config.yaml
num_classes: 4
depths: [2, 4, 4]
loss: "cross_entropy"
beta2: 0.95
batch_size: 128
final_lr_fraction: 0.01
Rows from block 7 of a small image classifier, named by matrix and row number. Rows with one number belong to one channel. Each number is 128 + 24 x the weight over its row's rms, rounded and kept within 0 to 255. All counts start at 0. After the name is the row's rms in percent of the matrix's.
After each channel's rows are labels from the 100 images, of 14976, where the channel reaches its highest value: "responds to" is what is common among them. Only what is clearly more common there than usual is listed. The data: simulated grey scan slices of phantoms with and without marks.
# convs1: grouped (4 groups) 3x3 conv (model.blocks.7.convs.1.weight, 216x54x3x3, each kernel summed), inputs within the group 0-53
# convs2: expand pointwise conv (model.blocks.7.convs.2.weight, 432x216x1x1, transposed), outputs 0-71

convs1.115 118 [114 138 132 141 170 149 141 136 128 138 132 120 121 155 129 118 168 127 132 115 123 201 141 104 122 116  94 130 133  91 101 153 130 121 115 132  93 174 139 113  97 128  70 120 113  85 150 128 106  85 132  89 118 145]
convs2.115 096 [110 156 188  75 108 148 162 156 174 101 123 117 119 110 101 174 118 158 112  98 155  97 127 134 112 178  71 115 120 156 158 128 175 155 130 152  92 115 151 115  91  67 115 133 153 136 127 106 148 112 119 148 134 124  77 120 128 133 140 158 114 103 156 113 140 117  68 140 114 109 116 106]
responds to: chest; low contrast

convs1.153 117 [168 126 135 105 116 110 107 130 109 126 143 133 119 141 139  97 132 139 175 116 126 159 127 137  82 133 130 114 146 119 122 181 123  98 128 139 132 168 138 105 143 106 109 109 106  66 142 131 175 139 169 134 164  81]
convs2.153 095 [125 179 134 165 126 130 153 135 118 121 110 123 129 118 154 133 141  81 119 118 168 136 136 128 101 164 164 125 106 176 108 117 165 159 113 117 145 113 117 128  96 156 123 178 127 129 125 102 132  70 142 127 133 134  82  93 156 159 128 130 135 148 104 104  71 121 143 135 131 119  74 143]
responds to: head; low contrast

convs1.84 093 [131 121 140 161 113 123 113 120 118 131 145 119  99  97 120 135  86 134 104 159 126 120 135 149 160 160 155  99 143 142 127 133  89 111 149  95  97 143 154 140  52 137 107  96 166 125 107 124 101  85 121 129 170 139]
convs2.84 095 [132 137 138  99  79 122 105 132 131 157 129 106 107  96  98  88 110 117 107 163 117 115 148 108 153 124 148 153 158 139 126 124 126 130 148 144 113 117 121 109  86 113 137 116 148 109 151 149 114 137 160  83 119 128 125 139  89 104 139 177 133 157 124 110 109 174 110 145 125 156 140 132]
responds to: head

convs1.161 105 [108 101 151 130 127 124 183 138 132 145 146 132 136 133 129 151 116 140 146 185 131 118 101 126 115 111 123 141 137 130 123 152 156  92 119  95 102 161 144 142 115 176 143 122 167 151 135 135  58 108 123  81 129 160]
convs2.161 094 [137 138 149  75 126 123 113 133 159 147 111 132 136 130 105 142  97 170 176 129 164 154 131 137 150 146 127 140  97 102 150 157 169 118 120 123 103 163 110 131 109 145 157 145 150 107 160 166 140 112 140 129  78 135 112 133 173 134 143 163 161 164 105  86 169 115 130 136  96 136 125  87]
responds to: limb; low contrast

convs1.41 090 [141 155 107 102 121 110 136 157  96 121 150 112 136  92 101 150 121 112 100 184 137 185 143 143 145 146 101 101 143 161 111 151 133 112 170 138 106 114 148 126 121 126 138 149  92 141 108 162 162 143  98 128 146  87]
convs2.41 100 [124 139 161 109  90 162 130 155 156 130 113  75 133 123 133 113 125 145  93 124 166  97 128 103 121 107 133 139 126  81 105  89  72 106  67 117 139 150 140 108 107 152 112 133 144 106 153 156 119 137 118 138  98 132 104  84 119 135 124 100 155 106 115 160 150 135 136 194 125 130 103 117]
responds to: chest; low contrast

convs1.158 112 [130 122 159 114 126 124 157 161 110 127  97 139 140 110 142 174 153 134 175 125 132 179 124 144 119 152 188 123 170 105 167 159 133 134 140 130 151 110 125 103 133  99 113 157  88 114  88 140 122 155 116 139 155 140]
convs2.158 107 [151 133 116 138 145 145 104 113 126  99 160 170 132  96 118 125 125 119 156 115 128 119 146 126 145 102 130 104 147 114 105 132 123  94  94 162  74 143 135 136 154 100 138 119 129 161 153 122 123 128  98 131 116 101 134 145 146 131  97 109 133 134 121 101 100 134 136 139 164 157 138 124]
responds to: noisy; streaks; low contrast; belly

convs1.18 103 [120 108  91 146 134 130  80 143 124 140 129 149 122 122 124 127 126 150  89 134  90 120 166 111 164 103 129 108 110 105  70 140  89 129 103 132 152 115 134 120 164 113 114  96 153 175 114 124 105 108 130 156 146 182]
convs2.18 098 [122 142 126 112 137 157 114 142 154 148 107 187 149 126 131  97 156 122  79 120 126 115 159 108 142 156 151 120 131  83 127 148 121 116 106 137  88  88 136 118 140 135 116 146  99  81 123 152 160 131 118 133  84 121  94  84 112  79 100 108 134 118 127 141 151 128  38  94  87 125 103 138]
responds to: noisy; streaks; limb

convs1.24 117 [128 169 125 127 182  82 118 130 128 148 113 174 116 155 151 147 108 103  80 139 125 142 129  98 176 118 143  99 148 129 100 149  79 132 123 148 136 150 118 101 150 104 133 112 110 164 108 146 140 111 106 131 150 101]
convs2.24 102 [150 156 152 127  82 144 149  93 140 119 108 140 127 135  81 117 126 111  78 152 125 126 104 160 119  71 146 141 164 122 174  94 107 111 149 165 147 159 126 128 130 139  95 137 141  99 137 162 119 139 112 137  90 110 151 146 175 119  91 118 118  91 113 121 150 117 106 136 146 129 115 102]
responds to: limb; low contrast; noisy

convs1.184 105 [ 79 103 120  64 137 136 124 147 132 100 131 144 151 108 133  92  93  98 135 122 148 104 110 128 143 164 152 128 113 181 135 144  92 111 111 148 140 120 126 133 127  81 156 103 108 147 163 136 106  87 127 137 105 116]
convs2.184 096 [117 110 112 152 141 140 194  62 138 140 117 166 129 110 136 101 123 143 104  96 111  99  96  92 122 135 126 115 128 142 116 158 115 143 152 160 136 138  99 157 128 125 110 137 155 137  91 132 119 109 153 146 154 128 108 128 136 103 164 114 109 106 116 157 114 122 177 113 151 107 136  65]
responds to: noisy; low contrast

convs1.122 101 [119 111 164 133 122  95 138 103 154 120 165 101 142 146 170 163 136 130  95 139 137 101 140 151  87  66 115 121 133 144 126 107 123 170 137  84 123 112 132 145 123 156 158 130 133 176 139 107 102 142 161 148 128 151]
convs2.122 094 [154 142 101 121 102 108  98 101 129 102 119 109 154 124 127 120 132  69 148  75 163  88 163 113  92 166 116 162 119 143 159 139 121 130 108 130 136 137 107 149 132 111 116  83 140 117 156 105 107 119 105 132 140 126  89 124 116 156 151  93 130 130 156 127 150 103 114 169 151 125 106  92]
responds to: head; low contrast

convs1.39 092 [110 115 137 119  81 184 154 145 145 107 143 104 147 111 158 125 148 122 128 122  80 125 116 112 132 119  70 119 112 120 179 140 129 126 125 108 139 130  99 141 121 117 132 135  95  91 104 154 138 135 158 104 170  81]
convs2.39 096 [130 125  94 144 129  73 149 190 164 105 113 114 129 136 119 138 135  98 121 157 143 130  98 105 136  81 141 150 147 124 106 171 141 128 128 120 108 158 150 132 179 130 137 144 109 135 154 172 128 152 131  96 118 138 131  99 124 159 115 139 129 129 130 127 127 116 153 161 163 102  98  90]
responds to: limb

convs1.72 097 [101 103 122 111 108 120 104 138 155 128 144  93 107 130 119 151 130 115 138 146 150 117 192 114 107 116 129 125  92 121 122  92 169 160 123 109  92 151 145 133 132 132  81  54 126 103 107 132  98 152 144 106 130 135]
convs2.72 095 [162 113 128 162 126 145 151 137 107 153 122 166 127  95 130 121  87 144  46 105 118 160 135 160 148  97 126  76 138 125 153 115 129 165 156 141 117  62 134 120 119 138 125 146 104 114 129 133 113 149  97 150 185 127 101  96 111 118  97 122 103 152 120  99 144 149 137 124 149 117 145  95]
responds to: belly; low contrast; streaks

convs1.120 080 [119 132 155 145 144 161 115 136 117 158 103 129 120 111 120 124 128  95 125 104 137 176 134 126 121 159 129 128 128  99  91 111 159 118 130 131 107  92 109  71 131 111  87 146 134 101 105 134 120 122  50  78 122 125]
convs2.120 096 [147 154 137 136 138 128 101 126 145 122  92 127  96 108 105 120 124 183 131 118 127  98 133 126 133 120  88 135 156 140 112 126 136 153 134 124  97 113  97 139 123 121 111 114 117 116 172 179 121  94 123  89  79 115 128  97  94 144 154 120 138 101 133 124 131 116  89 157 167 117 115 151]
responds to: chest; low contrast

convs1.104 122 [135 101 149 134 118  97 129 105 106 120 125 125 148 167 140 149 121 134  99 140 145 103 122  90 118 119  94 158  99 126 106 119  99 119 107 191 121 122 136 103  52 114 142  87 119 114 124 102 160 110 115 170 131 129]
convs2.104 106 [134 125 146 138 110 127 132 129 109 105 126 111 112 206 168 153 149 149 126  92 117 127 143 148  90 121 157 102 118  95 114 117 140 100 151 156 153 108 120 130 143 156 135 166 185 136 140 117 113 122 151 150 141 135 143 105 144 124 103 129  60  94 106 110 130 124 119 168 156  93 132 134]
responds to: noisy; limb; low contrast

convs1.162 111 [147  85 107 100 137 145 159 113 100 157 139 129 189  85 142 104 149 125  87 100 117 117 102 152 126 109 173 139 123 145 126 131 120 141 116 124 155 143 116 196 148 133 100 155 136 132 127 151 146  94 104 122 123 126]
convs2.162 098 [152 163 154 134 141 129 172 150 107 153 111 147 119 152 101 129 135 120 159 149  85 119 128 118 130 131 107 111 118 140 143 117 101 119  96 133 129  95 128 153 134 141 123 145 104 108 106 157 120  90 102 123 121 136 123 141  81 108 127 111 135 160 108 144 146 120 151 128  96 118  96 102]
responds to: chest

convs1.114 087 [122 103 129 147 142 220 148 136 137 175 117 110 146 127 149 123 101 110 135 164 146 127 120 105 120 130 113 106 149 127  94 104 112  98 101 116 113 117 119  91 124 128 114  96 149 151 151 105 149 138  96 104  99 163]
convs2.114 102 [158 143 162 133 127 112 118  99 141 102 121 123 120 146 176 120 139 162 178 118 146 116 149 105 120 131 113 132 143 160  92 102 141 107 125 129 125 159  90 152 145 124 106 107  96 148 117 142 100 119 124 162 110 107  93 108 126 130 124 110 173  90 113 139 122  81 166 140 116 152 149 144]
responds to: chest

convs1.19 099 [124 127 158 105 124 137 109  71 120 128  88 126 134 108 130 146 152 125 118 144 143 127 128 134 114 176 153 201 136 101 136 135 176 145  87 108 147 130 124 133 131 170 114 111 142  97 140 107 148 125 129 105 112 179]
convs2.19 107 [124 139 142 155 137 116 148 142 132 107 121  46  81 150 116 119 145 118 100 141 146 132 126 134 126  98 140  93 138 112 135 138 111 128 144 142  63 131 127  99 129  98 129 135  92 107 189 116 122 144 162 111  84 144 145 105  91  96  96 183 121 135  97 123 138 131 108 118 111 160 190 112]
responds to: belly; low contrast; side: left half; noisy

convs1.180 129 [163 137 146 141 184 167 141 146  68 139 146 144 163 133 174 126 152 115 148 136 122 120 140  97 136 130 149 161  97 105 113 135 111 104 122 114 117 114 121 140 109 153 118 157 181 101  85 148 141 155 113 131 116 118]
convs2.180 104 [129 118 140 138 119 151 120  82 146 169 129 150 128 105 149 170 116 170 146 121 125 117 193 161 122 133 117 137  97 110 106  99 182 173 104 122 109 135 204 108 173 151 125 117 135  99 134 123 145 142 118  91 150  66 184 103 137 138 116 184 111 174 133  85 127 115 103 133  67 156  92 155]
responds to: chest; noisy; low contrast

convs1.17 088 [158 116 134  73 138 123 112 115  99 109 107 151 108 116  93  77 123 101 157  96 155 129 108 110 158 107  87 137 162 134 113 108 103 136 133 170 119 100 147 162 134 154 135 102 114 166 103  98 110 116 115 117 157 120]
convs2.17 099 [106 127 153 112 138 155 117 135 124 149 140 152  99 123  93  70 156 159 152 147 103 168 108 143 137 130 142 107 128 143 122 134 159 142 174 145 141  69 124 116  88 131 112 153 129 125  98 117 155 112  98  97  92 124 118  77 102 107 134 143 133 104 140 105 162 142 146 120 115 120  91 129]
responds to: low contrast; limb

convs1.7 102 [103 137 128 164  89 113 142 109 127 157 151  79 128 113 124 147 135 134 138 181 136 125 118 202 139 113  68 108  90 155 166 134 134 127 106 140  89 126 130 157 120 136 115 139 129 116 141 161 126 127 107 125 121 148]
convs2.7 104 [154 119 132 121 132  99 128 158 127  99 114 136 132 113 138 142 140 129 128 103 130 117  82 150 125 159 101 163 123 137 155 167 172 119 166 159 145 192  93 104 141 154  93 114  89 108 136 152  66 129 191  83 163 101 113  74 157 128 142 136 137 188 141 143 119  67 105 116 126 135 131 148]
responds to: chest

convs1.182 132 [107 141 117 115 116 165 128 124  73 123 154 123 193 146 157 107 115  89 112  99 150 124 148 149 146 139 158 128 119 115 141 122 117 106 106 147 106 154 118 158 108 107 137 112 125 156 143  60 132  85 110 122 140 114]
convs2.182 096 [172 171 141 120 144 138 154 123 125 127 125  88 148 139 108  99 101 109 152 114 135 124 155 132  94 121 162 124 108 145 173 160  91 188 152  91 127 170 160 119 116 147 105  79 115 133 114 126 128 124 103 104 108 129 117 147 141  94 147 116 128 129 108  93 106 126 113 116  86 131 156 106]
responds to: chest; low contrast

convs1.55 095 [ 99 102 113 109 103 106 117 148 114 120  89 172  99 170 145  86 107 151 137 110  95 157 106 138 106 131 121 104  71 148  97 106 133 104 113  72 114 119 124 144 108 111 118 129 130 147 154 123 100 112 120 155 155 125]
convs2.55 099 [165 155 163 135 110 127 127 117 142 165 147 156 104 141 132  87  84 114 115 142 143 148 194 110  95 129 132 162 148 139 103 129  79 102 154 128 125 169 137 111  77 110 115 113  96 110 132 132 125 175 118 118 111 144 113 147 108 123 136 145 158 110 103 188  86 118  53 129 118 167 139  95]
responds to: head

convs1.172 097 [111 132 139  92 136 112 110 113 185 144 121 106 122  87 132 131 125 119 147 159  98 141 122 111 133 161 155 149 125 144 151 102 134 151 170 119  87 120 125 171 126 114  81  90 127 119 120 179 121 107 105 163  96 148]
convs2.172 097 [111 153 130 117 131 138 115 141 115  99 142 123 121 158 160 131  94 154  96 160 142 109 132 140 160 156 133 115  95 130 147 131 135 135 132 165 130  88 107 127  88 153 136  93 141 103 128 108 154 115 150 131 114 160 122 127 160 121 109 166 158 113  89 168 130 147 155  97 166 155 142 138]
responds to: limb; low contrast

convs1.105 131 [ 93 132 187 123 127 117  89 114 125  99 113 159 125 139 131 164  92 155 138  88 116 168 135 107 156 117 105 108 121 145 120 172 140 151 143 160 130 138 102 135 118 165  99 112 105 160 159 129 107 141 165 132 111  98]
convs2.105 100 [112 137 149 124 113 130  78 124 147 159 163 140 147 130 164 128 147 127  89  97 163 123 112 110 138 131 107 122 151 145 119 140 212 129 110 135 172 170 101 134 136 127 155  87 102 187  87 164 147 103  86 120 121 119 147 134 145 137 170 145 124 146 110 139 143 108 131 119 182 153 115 107]
responds to: noisy; streaks; head

convs1.188 089 [165 112 151 142 129 146 131 111 110 129 135 113 110 140 136  94 138 134  91  91 128 132  98 118 125 133 152  86 145 104 123 117 165 111 107 114  97 114 110 122 114  86 133 133 182 110  80 158 134  54 130 130  99 122]
convs2.188 096 [ 90 128 166 137 171 150  97  83 117 139 104 116 138 125  81 106 144 143 102  89 142 126 102 125 119 130  87 144 162 128 150  97  52 125 179 113 192 115 127 131 147 134 107 133 140 169 122 115 115 141 108 155 119  85 112  98 113 132  78 133 135 102 136 173 116 150 108 125 124 113 119 103]
responds to: chest; noisy

convs1.145 100 [134 148 119  69 120 110 104 100 125 120 158 125 108 122 175 101 131 127 116 131 123 164 116 144 116 102 111  76 151 152 155 154 123 144  72 136 140  89 105 124 109 132 123 139 140 116  71 158 119 143 124 149 144 162]
convs2.145 100 [ 88 168 118 103 107 127 154 116 172 142 124 129 125 131 128 148 158 139 120 109 164 179 147 126 105 157 149 115 159 146 169 137 130 112 132  99 160 104 157 166  97 137  89 115 137 164  99 137 113 166 103 133 146 114 107 128 187 149 122 131 142 114 138  95 114 131 118 121 107 153 148  84]
responds to: noisy; low contrast; belly; streaks

convs1.174 072 [ 98 126 121 129 104 126 133 107 114 152 156 157 132  79  96 155 123 122 106 104  90 133  95 113 111  91 120 100  94 117 112 139 135 121 156 122 122 104  75 131 144 116 133 125 143 108 128 151 173  91 189 134 114  96]
convs2.174 096 [129 129 142 133 114 111 104 133 164  96 101 143 128  98 101  99 152 118 170 117 137 116 100 162 101 112  93 116 162 122 133 152 106 130 119 127 139 149 173 118 117 135 124 155 168  97 121 174 142 105 137 141 160 167 140  84 118 114 113 178 134 144 176 139 137 136 114 114 145 111 114  95]
responds to: belly

convs1.123 089 [162 123 113 177 118 134 140  85 125 170 113 122 141 121 123 106  98 160 135 154 142 183 116 123 117 156 122 131 167 111  90 150 136  97 114 107  84 136 160 123 122 130 111 134  95  82 148 131 124 147 113 104 170 140]
convs2.123 106 [141 142 105 154 149 120 121 165 143 127 147 148 104 115  79 136 113 115 117 122 125 113 144 148 161 117 135 127 167 126 156  94 106 145 104 157  83 121 146 136 161 101  92 145 154  84 117 122 140 143 154 161 106 116  99 118 127 147 148 109 108 177  80 136  92  51 110 113 181 140 140  78]
responds to: head; low contrast

convs1.197 097 [125  64 134 124  83 113  87 123 144  84  72  92 136  91 152 130 110 127 148 127  97 109  85 108 130 119  88 133 129 123 122 115 129 150 125 112 105 123 116 111 136 111  99  93  98 125 131 167 133 133 100 122 138 149]
convs2.197 098 [144 129 151 153 110 150 153 110  86 109 117 134 103 143 124 129 133 135 119 164  96 135 125 103 139  77 106 123 111 107 131 144 120 144 158  81 130 112 117 128 116 136  87 132 181  77  77 106 141 134 116 154  87 112 133 108 116 124 130 129 147 114 149 116 104 132 104 164 146  69  85 121]
responds to: head

convs1.49 093 [141 108 131 133 120 159 154 129 132 146 124  75 124 148 133 182 118 114 122 164 122 131 124 163 160 111  63 104 153 140 152 154 176 100  90 130 162 127 131 125 140 139 137 131 177 120 118 145 101 107  95 120 119 130]
convs2.49 096 [152 128 110 100 110 108 128 143 126 148 130  19 126 129 114 122 156 128 157 123  92 121 115 110 183 146 138 109 136 115  83  97  81 111 105 153 139 127 103 149 114 105 133 129 130 142 123 136 158 142  96  89 122 153 120 130 116 136 126 115 124 119 124  95  97 194 135 139 139 144 114 144]
responds to: chest

convs1.2 107 [140 138 151 148 140 186 146 168 160 102 147 158 137 143 133 117 108 160 165 117 122 114 141 114 125 108 139  72 128 140 162 142 146 161 130 116 131  98 146 120 182 108 125 113 139 134 106 121 119  85 102 160 107  95]
convs2.2 103 [134 139  96 145 117 157 102 142 116 122 135 173 118  99 136 153  94 133 133 115  79 142 112 125 132 158 108 147 134 189 121 123 133  96  88 126 122 161 139 162 123 103 145  83  97 107 134 120  85 124  93 139 183 147 158 164 154 164 148 101 129 104 121  94 124 124 110 131 115  50 122 153]
responds to: limb; low contrast

convs1.134 088 [ 97  85 158 134 140 210 164 110 130 158  93 146 111 115 100 143 149 113 131 139 142 119 121 117 155 170 166 105 110 137 137 105 113 100 126 138 128 164 138 124 128 143 112 129 120 119 144  90 142 123  96 119  83 133]
convs2.134 100 [155 124 115 115 126 138 129 132 134 151 151  81 130 144 105 138 114 120 144 146 155 129 126 172 168 117 126  99 148 114 113 116 167 152  90 147 109  86 125 120 148 156  87 128 123  88 120 125  73  78 174 130 133 125 132 167 152  99 128 122 156 171 106 124  94  95 139 111 148 130 125 133]
responds to: chest; low contrast

convs1.130 100 [146 118 120 145 135 114 136 171 128 131 143 152 111 155 142 141 113  95 134 139 184 130 158 130  93 105  91 184 142 118 132 158 165 103 160 100 152 166 146 142 166 144  94 118 114 109 168 111 146 111 138 147 135 115]
convs2.130 101 [116 143 151 115 159 129 120 130 151 135  89 162 149 126 170 102 115  93 135  93 150 139 179 115 124 126 130 128 117  89 144 112 107 104 126 123  98 128  93 160 159 150 103 104 134 143 167 104 126 105  81 160 136 129 137 126 160 136  88  93  94 136 123 145 120 112 117 103 143 101 123 175]
responds to: noisy; low contrast

convs1.151 099 [104  83 135 137 134 167 100 156 111 151 138 147 121 106 124 165 139 126 109 142 113 135 128 118  92 131 119 201 131 147 173 130 133 132 159 126  82 117 123 130 138 123 125  97 142 122 134  66 148 139 110 132  76 137]
convs2.151 105 [175 140  88 106 157  99 135 203 141 147 122 136  89 138  95 162 135 119 159 156  77 147 114 138 150 142 139 167 113 133 118 131 163  99 107  99 122 147  96 117 145 177 164 119 107  98 134 100 128 136  92 153 124 166 118 130 108 111 155 102 151 134 122 136 120 182 147 126 149 127 151 136]
responds to: chest; noisy; low contrast

convs1.196 099 [ 93 158 141 133 142  83 135 144 139 145 102 122 118  84  69 123 154 149  90 102  98 125 102 135  96 130 142 100 176 145 146 131 137 159 138  99 165 145 117 126 160 103 117 135  95 123 151 109 134 115 156 149 125 153]
convs2.196 100 [126 131 168 142 136 176 164 141 125 114 127 133  91 125 138 161 142 122 143 138 146 157 160 102 130 117 182 139  84 108 139 110 121 131  97  90  86 112  61 139 114 130 111 140 150 138 102 151 118 118 159 171 141 143 130 170 100 153 111 139 133  69 103 184  85 111 132 138 140  98  88 112]
responds to: belly; noisy; low contrast

convs1.32 107 [124 113 131  92 143  84 166 116  88 124 103 133  80 174  95 126  75 134 164 150 126 129  98 105 143 111 150 130 175 103 149 106 132 117 105 137 109 140 130 162 118 143 136 142 105 117 125 152 144  94 144 135 104 105]
convs2.32 110 [ 93 165 132 100 164 203  99 136 134 111 129 143 114 133 118 114 123 114 159 128 132 136 142 118 146 130 148 126 111  81 130 144 105 107 138 153  99 104 116 175 145 109 131 134 147 176 136 120 142 120 121 142 121 127  96 152 127 106 115 127 105  92  98  87 111 130  87 118 123 132 162  95]
responds to: head

convs1.152 066 [ 70 157 165 150 119 162  99 132 119 122 140 125 128 107 127 167 166 123 116 110 129 131 108 130 134 135 131 113 134 121 110 145 137 104 119 111 105 133 141  52 136  82 114 107 151 110 103 132 105 135  78 112  89  99]
convs2.152 098 [152 112 133 108 143 122  97 119 146 121 134 105 134 122 154 139 136  85 151  97 109 118 146 167 110 176 143 108 150 131 125  94 145 127 108 103 119 129  86 128 130 109 141 105 104 147 112 114 178 110 188 122 157 138  94 164 108 169 163 132 154  83 136 123 145 144 143 130 152 114 132 135]
responds to: chest; low contrast

convs1.25 097 [136 158 136  71 112 139 143 137 126 145 108  99 131 135 106 136 101 135 128 136 179 127 154 120 123 136 139 137 199 151 128 124 140 136 134 157  87 115 136 184 152 118 147 168 118 107 131 123  92 158 138  96  93 135]
convs2.25 101 [123 102 159 157 113 129  83 110 100 156 158 125 195 125 109 121 109 193 105 150 125 175 131 148 171 104 128  87 137 155 144 179 139 124 125 124 137 160 135 136 184 105 171 122 121 159 126  96  95 114 111 130 150 123 174 161 113 115  96 116 155 174 144  87 143 120 109 101 110 138 123 144]
responds to: head

convs1.65 080 [131  72 124 134 174 140 105 155 185 118  98 126 147 148 115 146 126 120 156 122 167 138 128 154 131 163 119 113  85 119 151 133 166 147 149 177 102 138 101 139 163 134 130 147  91  81 130 125 133 132 136 125 121 122]
convs2.65 101 [119 146 121 141 103 123 104 119 106 137 161 122 106 140  86  73 109 157 123 138  74 191  96 155 161 152 131 100 126 151  94 128  80 184 158 111 151 128 152 107 162 142 147  79 123 141 116 130 115 129 112 158 146  87 152 123 135 138 157 112 132 204 108 101 112 157 148  95 157 112 145 136]
responds to: belly

convs1.129 078 [123 103 136 138 137 134 104 112 119 126 153 167 109 125 132 132 119 148 126 109 155 129 152 159 100 119 136 119  95 116 123 143 112  93 138 160 137 107 131 158 161 113 187  93 136 145 133 167 198 133 148 172 109  89]
convs2.129 094 [171 109 126 130 122  99 128 151 147 137 136 141 124 142 135 123 161 125 109 174 173 132 126 167 139 141 141 139 145 127  82 160 129 152 130  79 150 106  82 122 152 160 172 135 117 134 146 111 157 138 148 120 147  76 126 123 151 112 101  90 158 135 131 146 116 151 125 149  77 133 123 113]
responds to: head

convs1.8 066 [109 120 161 162  98 130 128 139 131 151 142 118 117 120 136 153 108 181 144 156  74  89 132 162 137 133 125 114 110 141 116 148 124 101 101 158 127 127 120 100 182 105 158 113 170 107 139 162  82 128 111 153 122 145]
convs2.8 104 [118 129  87 150  90 148 151 140  73 154 115 164 111  88 132 114 109 112 147 123 111 136 176 152 105  99  72 185 106 127 131  82  89 110 135 145 129 122 147 117 114 141 152 106 116 122 131 139 102 176 141 161 155 134 146 158 141 102 108 141 129 133 115 123 172 127 116 105 135 114 143 105]
responds to: chest; low contrast